Rows from block 4 of the encoder of a small masked image model, named by matrix and row number. Rows with one number belong to one neuron. Each number is 500 + 50 x the weight over its row's rms, rounded and kept within 0 to 999. All counts start at 0. Numbers have three digits each.
After each neuron's rows are labels from the 100 images, of 14848, where the neuron reaches its highest value: "lies over" is the class under the peak. Only what is clearly more common there than usual is listed. The data: analogue clock faces.
# fc1: MLP up (encoder.blocks.4.mlp.fc1.weight, 1152x192), inputs 0-191
# fc2: MLP down (encoder.blocks.4.mlp.fc2.weight, 192x1152, transposed), outputs 0-191

fc1.622:506430500511518540523445423448460598565518563495528506487483490569443399496547390551466511410478483349446554472530435444502588506498596553461434488534488489499499577577469457508594492454501533464597482463525475449460563446545521446459594472492498528529511530458487504489461490546429480473526522467467515452536541443562499493568535496548430578468492466490525402416552478656427586475476505541484470438521541524560532564480503563514516459503512461573500555569490446588513429446436528464537480497491554541433500527464539517480522407480603423594531565558419416489416479508442507550
fc2.622:418482491522496498526547476465540367529544429523474477515518489498521466493566476485580479601513411539523453518483485547490441520474457524467557545432506493491524423465649476559455549484402373484484543442544446502499468582470577592535437560488454514501548492405492497527529517437466557523441483515505525440503553495535501491479439432471528485461513528534541678469507545464485476421529560525429441543580511477472527403411526440487439504488485440471542510440439609486445482489458488496574489562569447503521510428570501633568486533387490488499477549551516482508581537564601449466
lies over: face

fc1.71:544523436470504495542467521381538526583506605493465498651470524470518502461498491509487490519470525530486517490533471538428544476459646605512487500467485486427511503559519520512470505486493546491513535460422587460460389488532485532467523509502525463501533482560496465554375488508382497557512428510426525478461488461570554449517492475504497487451473550370510468591416518547420505478449414563651543558504365496398468441488585503523447528487555548549495531502523473577480480441413521565479494507458455560451473557589493446589517471529448508464474483471523389476530434483436560502
fc2.71:479438471498488481506503497507510494547484449575451541444448454503451631513575533578512505485530504537530533450473559497658430561558379453474505515467521497423532475477549507518585489470515445535472480515512382516500525459580507461527420514487616513494555548575579538446584512568519483513530499470479537508502437594456424495562578517438563393453552518543415554536490543538472522586520507443483541478545547542511476382512416510478500472520440438376457501500434542417528530494494525512516512505539417457516545337513373466510436561484474574451498516515563535482560496488492548488
lies over: backdrop

fc1.730:448549526430420482459487440579494495573501457429464524531444514524570560631518465508516544478481499580518554513432532561458512390457570460569565454493523467467477510495463452427437471452546572523422488529428586426463458436598481550554433459527534454518483603449470519527552431514499450480446464552474477458501494525398565555471371556420494553515533626565474495526498533439462508443548518480562494522486504595478427488530493560525520447563506521455489487534462557531473418414428441482488511502585482463441545521528525571520394579520427506510535541579572505513566567513507495595
fc2.730:578601510452459491448481561509518420508506598474532493465422533489516589518428551504424499457511448466479459528523499527518452577410494454381479513566597548488554476529516477449568503536584479477463522506488511510531566546482462473489545520510403547503565475410432553524539480471530455476525499509485498530479502554553475499580466402491460495531404508470399503467479475540471457540420436456541408474502533457497469502391551440453638445572558545480479483575570524526486544436553489441370463510477490545504566571598515489401506514613568643475547442466431464491498528506456526533
lies over: minute hand

fc1.508:416490509486469564420521478533539541471506475415448451554471509545554561549483453514551553460446595544500573511512532544505484556477620474488471489436485533446420492609469475491485495527451596619462520502419529493502471437522540584537509511651550467513473523525442387605509519609504423551473468514498461525516484564499508433527457479541433470475575561471538462569495508514487459540511511476461412422506509597325507502499555452510491538413520514433467481496482551481364545450473482599448515435472572443441484455540454480463486467515540506503527537557484450479599560447487546492
fc2.508:574494432459488512419498597471518520534543503550510530458496480488414422527494487516494492451474432410375542520472529483552431458468512553477496520509497413458485485420534460504497469447544455454452591431593529508536547460567535504545538490506536516524504560530480408476616478426557419533516506508533515468512558439549546491483516513535533485464578479524476524456545468393500567402493507415481479454533524505670498511510420451521460535462520472503464522546511485467474567478467511526459486501459375398456466462541452631340445534573584508506502524550565544511519576631465442469
lies over: minute hand

fc1.338:471447464551504523441633544458585535523525401535410524557483499434479532466543450539524549413508518522479466515518524522474548474504523546525491400556446514497486557572471514462456470549512515547547483543484435482488423411502463508441451538549493506495536556623481427518413471600516484490481523524582544634541464524480392394523544611509469508519474566401535526459398498445552564488558522568569492561473473488409518414494543473541534470454439457509468527421522486553545542527486491607444476434481469416440543494459535476462570516513454435432518434604503517490547531468578449413
fc2.338:493593496423471519467438477473550552495490530487455513400425418482565486550536459509473508536482559487471655488458447438523466493528481484530515481548564487487518520495499493526440492528554529476475469489498513488528453442516494566496546579445424507459405489434391453498534466381490518505517450552495474496501588450444567557524444531540490556509454518608600457548469493550508512519518438510464452353456500545537493552601539556394581415507526514498484545478355494542517486498470549347529524470552566475603616493537516492442467463477573489526480524498487414502489458593416485569
lies over: face

fc1.681:508488512477488551480489509488410553422505524494442589529628593475520346547570482443398469488573478502580504501521474532522439491497591548498544481526486455506487582553510541480446460471503539509429473431522440497598490504517581498506570564459487505551471417499417563432461480492547455490506492483494442534494427412453437615541444573489501533456561448569541502551448453575515473439453647489520519475556523465548471411505538561498541490530491476519486519505444435552450489592483535409604494543469514562471578570495537558516459386506420510483511445511506514494524453390493420550
fc2.681:506452533540494431539583551590558472450513537497470476493476475499612586554418518451564533531498489546528439558480475593540383497502504390621487479484507526473520460468535562439438427433585417565487456511546545570473455521448476482521462498512393531568460454475521576483465495456479416476517458526487500480512493550545426408460491483580515468431445494468495655546482513603537485586470493576598564499540501488465469500537482473432513502478462483405556469459463511444486529583557525504425528617546436446500427466551508497468528483519510557446539535431477503484539455500463645466
lies over: case

fc1.217:396526491536528534518566457576497433507505492476524387460503490549536541421533529498404501454476493491519430513522521508443589554555429510497533468475452469508419465505501443557578487548457464538479485512365469471572459583520586448527544582561521489543529445436484452433515481563446514509523489484449508536532375575485519624543415489432561391495551540457510503505445469502502560418486465583578542502481563591484430482454501480509472544506530493489469520444441544417473503458611488529542451396486526479526513553542548487521514597535415577425574560497462500541485557396619504484
fc2.217:512502461512481508559484500455544458420504602525506499475471552522449497517491558569462567473552434602484463539496511454623456483491524578413460478451503488496456492469571523440527455565476538505434519571544532477548536490590395669470525544502563499504461482467474476586508471540517555424494517460492502487523623492526536456557520504500471507496577449408443488439508432423419351529525481408452491578494477505417501519559473516535539449406465503512514516518478480511545545445461509570520479526475445434509419481500428537427470511486601461563552453399612568503431518600496576457
lies over: case

fc1.761:509497467445463491512501509485548532642519501527479350653554462481522533494514493580415466458483421484645548509545577505422532535577597467430542559529553473457490491470484482523517548494540503451484538511399455448496482500452531451402515543460517509501498518492496409492524495487447524502508558537520531555445533457544466390560454470538432566499479488444515558480418536465434451572542500554486401505534535483437536571504501518413590480511532539512519495406494597565567479466552524484473557517459488555408517521540499490442543488474446468493527552368520474439488433429532622424
fc2.761:470542415532495462494579483583482516385514523400491574445482584496536642430474445484560573511478482445487466516481480573364459469507400555548577474471492463475504453519569560488413481458511466544489537505567457500507460461451564481517463393484491483508446580516490451496570496471579509473509466557524511406499383468501472545454485551559591426602412490524476434498495513544506527475557483519528578538390554442502544496384427536486496524496497470439540512558495456489578521559493490498499530493541511442422521486582483559472576508573513549578488406534567573513448569535474424518
lies over: backdrop

fc1.3:515497556476494477515489445497501460501533546484547455494431556519434398521555558568564562545463478389579478480568494474467511433510465554544463576455461543493486457490445426628560516492544533575557576470517504526476553507504383478526505510470529427558501585518456324610509477481388454535524526542488521491520649467479548585555510498488445494426505482524561482549527503530476520454510466494438401564514546476433474491515468481538512458528525512522465517462499454467468454503566510472529476527481559481532495516449466548569449346490418437478512498460584575495393563393549545419
fc2.3:538532526512487470487527473457515528444526386509615477500528517485522431509472474468383479536471491446481593461552458518533523473602412589535363440517485491490541461532476497570561520468491560459508485563546512434451478438506431528486454346458516489496565566526552528480556497460510495526524541436484532447498545476488539516449446566475500636538539472559478550513450461494602552574470504518456510506475561579463499539572388504581373528529492484502554507482565473582482545629517508524458475579540586435462603521501498437583499455410421413515536507549554504474486491439522532483
lies over: backdrop

fc1.365:476484523461500506481565440531489485496466575522549549568532506498602441515495538432551509473540518539529599510518463482495543485502471591544541516491512524510436506452413497552520463518461504600502520494499501548527509579470441492440507517496494577528464526523451455505473508505437422464432482440483445590500556575510532561400549497427479571484643439533470468595525417525543458425559586628527574485549388526470498463463468482422507540477487547514521434368452542471540476530517473627595456526445574495459459523472486409602482422528453439533493522399374485499496513471520429432
fc2.365:545532432499497507536532587475500510593526380494437483535502482447558488426533483426521520473506491429426485543503492503527473532470480477448616493501489487542508576460461516509473482502559569517480594506459517566526511518485488439508423540376601555524625437416512547440577472498419524522525476507538514565526474468513544528486464590455588533431536481528537575514463549483526537441376458460511503534539500427468462440556463441463428532538460473417435517561473504432475421562546517418439537335498515496462436579577563558529502496577533503478550536560441494520414491456436426589
lies over: case

fc1.269:432478558580408470483485458589481531494493545487607531534522431535472527544587457460560554487501546518607430525412575496528472521458506437569508462453502494465432506486434469432534498489491502542500425585553597420469509516475654521460454419525536475478513585541591558570541431465528453482499524476459519481531453604513538523453496552373550462410500520522540464493537544527469572547421604482439461419428488463527463452484519511530498446538458479460517511587516465420472539502451476543523490555533397462459550446388463489545537498589484427489426543573546431560544500523541480522
fc2.269:489521458519500452486498520516495454529425490555419566539472598505523521558462534489539474562458501513424505536428553412476529516481478535397529526550530488471515527415531538470548495582603535326447592511452559550483472545453452388476565519526462579472572451503503506480430475439540564527578490511500568552500496475509530450593476483450457478473492588453478490408466556505479447448491379578520518603628399454470495505441523418451613396479534495507510483522496531570478446428508488491463518436465486545563470565546465527393483503547549518527532479557423459499568515527432482517
lies over: minute hand

fc1.643:475474579559502581512609531526473538560575439555558557500467467545541434615510484453450577526533444515477515555428492544431496526587476434501530416416482443522478468491454484516520463406532513570393627436524576489427528479503544546583495487453511534594506511456537476530479452414520493594423443491546543520528612460417524462428494514517454582419535515561577583448437491472478486436544534487513542528565461550550514490429465516472433475429409474468505540413466521405559462530470467465476501535520461450452453516499512566522460459388567493541438503596450563537500532471496484501
fc2.643:533616472465467399504473503516523523494430517501478517429529596513473462542564593531521532593513500435571475503560497515477424446503469631500367528514639533569590489420528501507474527478475454426425469511549531539562500581520511534483463451485286527531468451544462458428526497481548403548512542531440414457437507466495531530535507536479510496508523462592456381516528505437560421503454538504483480438459501486535493509543505515545420413533553572511499488563582536492514497497495505527437403543454503496491486524490443565438485571569487476552522501483619501492462547516520434518
lies over: hour hand; minute hand

fc1.105:494449562536501465483495458497522450535471535479527460459415569515488410508668537574462577517485468469453539488511433521538585577475481446441512461546502495550525491498471496389580502493553482440517518612374516550561492469480496450434512470534549516532570583507550485547532522539447407496496513442456497555491556574500558501572483566496563384461510498462535528434563531481434561546457394538554502464585489531484465425474539496553491448555510452427516463478406451392529545411521546507511457497499415405563500537527442466442525421471433465545471472491508469475442651505566545488
fc2.105:497440473472506462493451566498581526632491409534582513507602487525492510444475520591523436489499380499438432422495546471455455502547509422477475483502477567510529522487603489527527491487483525475377492571470605473408521442436592418522486569455477497510610483503528489471503504400462511521518434430524558503517470479589449464495506592585428517459614481522488528512563533410499513438456579466476491537644514470520528487507499511508517482446462457485503519460608469540480541438500495443412521587525438617466497473521430576418494526500541476551488461489437510499513495577520606504
lies over: backdrop

fc1.177:451421432474485483425453544399532460537421584469378475618540496490520441490562558571597510584471537444499533487516478474490486449472532573484492541532519506500480513471503449507565511500417531512531434458504494545545460511429508464496568536500550447549458495608519417594369491467524375540485536496501525556521543528511457427537537479490563435482475492406479392599449447510448518487475490510490614556495548490407519341462422557487481490477478517484521554436532509560431436563497501571467550445394461524505495526488483513582499416538524529527527454468523561455495421521475560446
fc2.177:459686560482508461510470527477472497451484479518472474507540499514589574536524562499433519458485523482546478471504390492515527522488381393520443580426501469462536466497475444426527463543535584554456468532503508488439504402514546502530463517486575543525561477578619490538525496454434554549473447518465485426510466525538528408529565467536462545507482538569486587437473473436514496520568435512487496482463500457509510553477488488481436541571542497506565507492478432486505575468360497537558507537553512464550404430491290494539494536585402563454527518469619530524448481471459514496
lies over: backdrop

fc1.237:506559563461464539560464506513462472525547663424478483483530560578398441525477486446430450475475552512520407485528489566433455501543521514550574580491523470479533495550504449463449509513442435626590431524457532399497463436493503464457548394519512466510496366475496525475488476557512516457469508551493493470544505467558489447485527447498401496556478503522529568491496471541580542455511479455522446541474536484404444486422546543585520537453549562425488471462610636525574525574524488505492488472473594526406429502415559506502521493362507457475543461488544560476495579439500434523
fc2.237:498587492415521537497508480550458434547508424480540515380481477511589529489435520512531573545499478494580429627430456471463471581547428484532577508487504497502512422487521507472367456569520556547469568485496501549563469626439467367559532558469481621511513511454549492506528467532533542475479530408490486591490484539515545546487425473453571523478501492530479570518524466474490505473473412500534498575386522538406478370382479426500494493473482499400513477572512461457512556472596473523502505512438499500452506511623463577584551456547450519493520496451559512470449547544524539516
lies over: case

fc1.420:512460404484550610353498519561516481602460549487404550557406511472507495535505442533487614443491595497501483515501481509463551481557502488492487420496455468494493505495439510416491460566494640548510547457403518475519459423527469596579485505564505439469560560556479536528461547543555505500420478551573520565499437536494463514572438548427517513558560577428435494490512399484507551476488527562558565470458436524403502447470461453551538444479513445482468483630527533534437524538517494567438561454468427433436476473536487516478480591538455466472542566596454522491586534466525514526
fc2.420:512484486493513526484483493500549585515469456546498461492486447492498462581528570523492531522476568572496474411509556442519507542479523478491449549455506479462470388514485433553549488526489442467369490469565463517497519475501514511566481546434585535463444519409451379512542504436423506556505511541518452564479550476392586450457496537520466522461474473630540567518389503431562525450619551533480421462557452453547496537600549439459474478544526482591517555414463449450520454433414506506531502504548517563567542478462538610370508423473586554466533613510477519517540395482475521445
lies over: minute hand

fc1.662:383499455468491538555480447464461424591479594493521405501482524467542453469476511511532604462487528486672429447518607504425567359546553459453599571485470445502429550409433531534478503518503469534549465504517528442513494579513489560453490556488534515471511477486512546551524497561486441470526589519535560587442528506425471507462478514482468571443539468472422383524553485470550414374483472553578518514480421521459476499424433536450482463498545533543533533522512493574502546473502545560507479545457504499542449582514442475545530549464551543430503531474525423469505457533517646520
fc2.662:468409536509486544504593527491544541497545444475573499455507460505510476563427486484518522529457533566472563552555505518516398497495572410538529493524518488497503393568521497512530513398479558471465461515453525564323502529561472489537561476564558561535522438454488457431563523572467490447483464533457473468483499445584457387458560447499490616449494444476473563555475548516501435539509487427432472540477525529524511475499524404529564494489501519405530517480447423485411589585547498512449488538544518370515437495481632630565528400496504469547492495458491415458548496459470595506
lies over: case

fc1.477:459534518504580506436528579543501507494588520525397518572443430506454421541573455434527454553461441477500576525495434525481465459522620574427465502453457399484504474503482442414452511490477530483445476532479480457516469491567477550536506536531539532469491445510546568587409537486470486428388531528545498454345473536543497485463518459507410454530497534472526502572525461488562476397494480490489527460449416610535509492534376547557473446438494507465497540526547493479419544465569489668538526509549518565451528556470568544461525499530456506446476482466502601461442513442586577418
fc2.477:469517421495521508488461472470518426543454415525546492459520575477583543482446494569475491507501521563480510536525519547625430541408497484464507478489514479529593528502590501480496517560534583531560532429478465471456505567595551455536527519439441482506488527412392558457510532490559522444505404511504483507487546495442564585487503573523555476510475501496439394443497481418359417524445551453539484474513559526379501465487625464495527534499526472438418511440548577544507467504468502495421536514513581464427441441535573503556406578468496575479523472471550372532547533504425395559
lies over: hour hand; minute hand

fc1.102:454533515486537477498585518473498610466574439554439542500437452511509506480509478501512546488512565503504557524471492549512469476419523573420522430466517501464432395527476494422544515461466481488420515495507510547564500555556595511463586505640518578506450432482524404545538538498476514601440440557508490522425475614453481481477389510559501490507503574496510443458473577503417464525554527535410521424618403528425552464464498542405473503439454493431514493451444498428531641541459489559469498487494471492587485461580541458521537438527539597535418420521434459465513528559478563502
fc2.102:551563431511499517552388573468531495488497511466536541462582524476481510525517485508517450645515439447587555524539407430437555441585377513560501484413523592517539430524478481552471521509485503464579496445489605441519483427506413520489463424472412470445531513549490428505544504531555510557460548511489512436471479557431644563495639496495496535536578494547454424461465489517523494598571516464455458526436565501457499413570420493487441542468475518535527544409520541500549459471488452512531496527498640503452487505453466483439453589483411496527497474480572517513569535515559484468
lies over: minute hand; hour hand

fc1.458:508531425477487518556472482421482496574461529594412470552442546515432491465518521514544550521496450400488517462485464548479566386447535561489476551526499526484522510587499473518528495453625463525617484472470428454493520505506430517395523483532560549494481475571487500506569465485394428507477485549539466549454598561529486509551458524548505406533480486432489314549421370542489514559507559476571507550500496526495435511498538583477493446546521562471481472532490556493498513563579363484424581529528425493534533502578514488525574459511487452505610491432535508401438495488432467531
fc2.458:549554512498499494521433510530453504508472582526493473419494558494489491493598538568471519578517534480611531454510435453505542480549412435584502478474514462497499361397536426514571456446543514584473450470497538484418509438524486499497491522533695530482535517604580540572510502555458568510485580457493470516459449445422597542416538523482537489497537514450448472534517525517514430554544439473424581481469520507484485437591491544547411447488505540500476459482538384403489520546535465508517530459575505468537478423468464420598535531564451407497538497576512555480479412514443493571
lies over: backdrop

fc1.308:494487506502504503412587470500531484458571481549453548529458437524460545521553443490544571469420576513515556461471557496485445387515511472514527480447468461464439460512430511556556483538523552602394513451452581486519400460486548583595416512517508427498463504445462481625488545492549467516442449528488527506466503512460532591518328564488456462456494590495523469488458516590518465506550631477429465498577425529458522463490489441537551431482470485432483534499417551430446451521513509563530515517519453477518550463459463502523525504565553550414479496646503602525582520422539561459
fc2.308:555580476474508484425520469448611481480526489521493491531424623505436444505501589522523454542501521510539501416498534478478440561563529517459431532565531529510590301531552515508552525478445496507431511526558486575491481553524417625515413517539381564462508412506464350577487512499589515501476539558494442448476563557418578461480457508539462521468495451576512536463482483471556460511524546501502485518439513419516479431537469490452465431487542490484490499522496545447551503500525507605420476493448474516530505401521466546423512563605628473516522520504510524473545495583475435463
lies over: minute hand

fc1.668:469516497485528479530454479453513529491515591418524463387517455487495506539471497632479495499503528400597483506473532497470556494464594579498480485463546476542508458582460534473577462469549472555544539438537481467518483515469450508428485545631539515519492497554438456569449507481352513487474560475487480554439484534512478397526485517598460457489533436494438485469508537520521529498679471545607469485542437460492489447491489490554528489464504538580535552469434446439495580466393505489551500531428597419530442520467437434436447416545448488530447535446519527514426473478479643409
fc2.668:517567578480501480484488508489496552557457487593501531562563486524520415544585493507517505602484476414539612465564489471582490485553412463514549452544497466507431550484564492533541446476505504442504451536575519496488503423534441388448487444504486544516407489501522537469593513607516469445517470535487471495488451456419516589515461486424517586534539529492499582487469513580580474564411553473467523540500554622417501484601418523525466477514441451416498478543487452485506466529641495470435535523523376583470515446597561544573443460521542487510495508541571523490542420427481398515
lies over: backdrop

fc1.748:489467549530572549488536480512574547454503439552512497517528420538607571474523426521433514413453590583409509546474475513528491481460610523486478453435465458495497511574498450422459478533489474484379545454477545519502461503533508424552452596591527497514373516463437448522462527523451503523501421499544542579527443505445503513491463562546485424515530556428520387481437590458404538505509444572600570504438463672483535434503509542432493480403439478447509551450508541468459463474460510544464488488526501439431500521502459407545477500512431543499455527605461470532594480498473509547
fc2.748:517471491534460480527437547483501516501534540487455519484453497462497411511566482468662464619504461462497500478472524491461413470526472520441499598459535519489507405487534504503432510456451445445555481465469596534525507487436469524453448543418407562430517510457623482555546446451594535477469509499474516409530513465454630520435573476506487541572517534490518550505438511512622556464571500521474526488551488450496456405481351525505452515550561531435525522495438571440453528513378477609587532453542535508540558519607543530414514537560460498585529479466513521559457475508548542450
lies over: minute hand; hour hand

fc1.139:486418413476443533419459533514507463541466616502490486465564470489493501485528529411440457522483667476476471538484480524490494379536536314473647512439511458467459490456505456475485513540472460450493525469518530542465492514458538394471512582528524534491550426444577522495568455617512463527476510538502458517463515428533497536510523517451530513520455475496494521454531524586520516408478556529407537461616524511397495534496542477472506508430493495440463498509531635547459545555498504435536531478486540536535540455398495517580552537454521423558462412524516550453549620438522456547
fc2.139:534554519470501503503472455519447509492472553392482409425529471543487532479427464523438545426506462507469500503449499589382533571638515465630476498496502548511509480476612500589477510520468594555510511554513541436463492464408544393543527376447546501500428552499471450448586498508597545521458521509478500470466375465508544430492509464474437496506491540564513555443537521500516560524499419482526389496407530504474531509447586458580491530540513513484505481500610459528483535395528524479424494617501444535490551390532524608446513607511493509556512428482519510504511531497516439473
lies over: case

fc1.88:457448486530490486537527502422485495506459463495558564447426559433475523447518512479443502501501525480460469536508470435542499539507452523473566529488489520507509494432437538465559544552588441532545581468474585596543543575485497467505401510499500481471481521497481505514413487614499493520482507496477509572527505468544495587420602519495534453476611441339553422597546520595480528435533472516488542464505537463441499382358444513430528479450478521490477483480460464459540464539545485545562497432440366407416453594519494545608596434496518526469477497441425390531545518490449492550
fc2.88:526616557519474499527461500492508501560559346511541503519471451496621519583440493512507464463536478572445478624419484530461514527497472415471607607538498524505462478444546522454500491553549583543436528534461489532450496570481481493590534503531303573515495390428578578437532470488512523471496481478498479563484464496448530524453419486431523534435525419603414456514466518400495406522462454475493474559394541581542496416574487485403507516514495518431532512507468420456546570515556478442468479509499536546530529520536524511443471514490475484503515495466487520503517536481574570548
lies over: case

fc1.756:425520500514485470494538436488511475531496488430513450573573616508542403533584532502477515579481488526538550421511525478461514388552460599471534517433492467490404438499463531529561450497515523474527557522527497551499482522484537410488428456501542549501442513510426484549493511498443380501435490413579512543523480553496493552470431547454489509564493527577608468544494518644440486537472592525552539502518404472429502438536453568466457475466495466481524521492491457340543520467604488598529540496451507448559511488525444448496477454465447545431483508383546635514486470437604536468
fc2.756:433483476571486477562492499463487526583494492481590509452520475528666541543425441521428471452556488473505446452567506509560510447452506464519527542535540468462484586519416461562442489541468518382586459484475497375451523502573474487439451438496569369413513564454527569537517507426501506514491532440476475542499519476517489483553638501600514471522501418518538502519602447499510586556468497502538570493425469415507476539503482510473498563512513490541518551449475430580497599595416519501551435561562516424531512520525462490583448552475382416462549436399504523487483460508494490489
lies over: hour hand; minute hand

fc1.181:484404451540505534513502481548468475582484583486393578474458527479477467553486578598550587554497489563555492479469625466449492426592465461552516563444517487474446549432397525480438464534492544509509525546480480436472529439489479539545482521423517481496467494484451519492549523463530443518467469414482483538504545467542424518583427416492527545504444540544497513545582446446498506436521437503455460562561433502472524491475524540501619444471445464503561508594458502532524416443627479461521549523461486580496384661470494550454503562364473504489525517448475525513501474516612590467
fc2.181:468475472494514497540477518500515565427518446431495503546589480531532479542523529497533474549499511443467437612530482506488491585464487517462483568481486475514526511474449568475568559482512452402470471511480534572544485459442500421470546504572438469478496504574648461618443505438505553563435495450498496381514415473438549441483561521537465440413575451446577441568426539492523557586505487505462513484536571510655515409527325578442430532538545522494473480506499580407551545511412492555516503563482487518483560500543432485463543497580435479459495509514501474509438450594519539453
lies over: hour hand

fc1.464:502452540534448503495507530396537484458544480454558417471517445495478556471610466496451538453441539496507606488494540587479505491536462409496518424498448495485492493554521471504482512434496482466438535401411506491577457457471530534453403495512501468488479536543435450401516468575529507516507424508528551458522528602533486555556417641507594469507507462481569526534466517492480517504505470454509473456508597629496439500497461596479408553482470450496492521416385588560557559561560512530467575495484523414578582445493455516611528564543500614425513461576528469509474596478527459542
fc2.464:512446504536495471496526401507455580528464501473426489537552463502484519513484464468462435563497524429492441563517476425519500563502561582544486450476491489531504402482465590406538497453595456442512459537438470561539445538586572438514542587448388522498602485559571485579463536470528497529470473562426463467503429548403560460588539487577572431411475457489600578558469533520459515550593391506518499430515569420596490428580469504505549463553519523513455463508436489347516524532519506507490506484487478547596426478541549497428432488492503529507516548461481506500534501462520481385
lies over: minute hand

fc1.452:401493532513473506474518445577524519546504510546548491444509507510580532500568393491475432411542625500547510524412498451460554536422507460472602457466515483495485527496499490462486462425462358481437486492451549513451487538498527417580486458625503468553455529532564524476569468463538437524497460507506445511510465576366441553474467453446579415478447544555593443452542533479511508468571577496522531393520503569516528427419502542531410590527463498466577525523501499475463460467426428495605432488487560459525512490493473361446478531517570503512493488560424481522547533585540447541
fc2.452:482566469531512501561484503481425503525493401477534500492408451517447455571551611453473516502494392505445452608474552530565468441516489539505419470464494491540420532440550567399539477468520580452520489538571571560403499463532463540460548442481429559446532507456510454421580491587593519455510518456531583479467530484455508465448544436501519562385563474439466457511410525602544452529394442459482534604451534489518503386526402478479491468476522534508514518530507524449506563550525468527497557536500434459462521495614480549495598450545436472565508490552515416496513489561571594515
lies over: minute hand; hour hand

fc1.509:469471514464525490513439510431425625496466570447371432449538462479505579529550411591450559486590546538525484483545564480522548499588531517492562408458569519504493438486519495422512507447522428467492467486572553496611459507507453498471525454564494543432485457494442466535493511553419514636464555543526505546461478532401559507552536576509410630530550492534467467423471502536469474474590599595501477431565425466524483375525536508489471458500563517507485461408445503469593495431445490550592473521523494482557433433461548500486497516458481574472504431520475510476457466467440502449
fc2.509:460425445487431559458563472485536431401570521444475534512482521509425444472465600430390462670504531496548472401508491457508580504467460543510462531554553511450538458524441441482529525428460431452519479497500484533556574571513430607533528403449484517420528540461472595506547457460480486555490506548437507473576634457550570542431481411464493453549409481559454523499448479559551491530526502475427495491641517539483396587499474522510538496459487494544523546552539551518490464436476499467585479425468466565496416572532554502469555445484562489471549526501461515515467472556529539460
lies over: face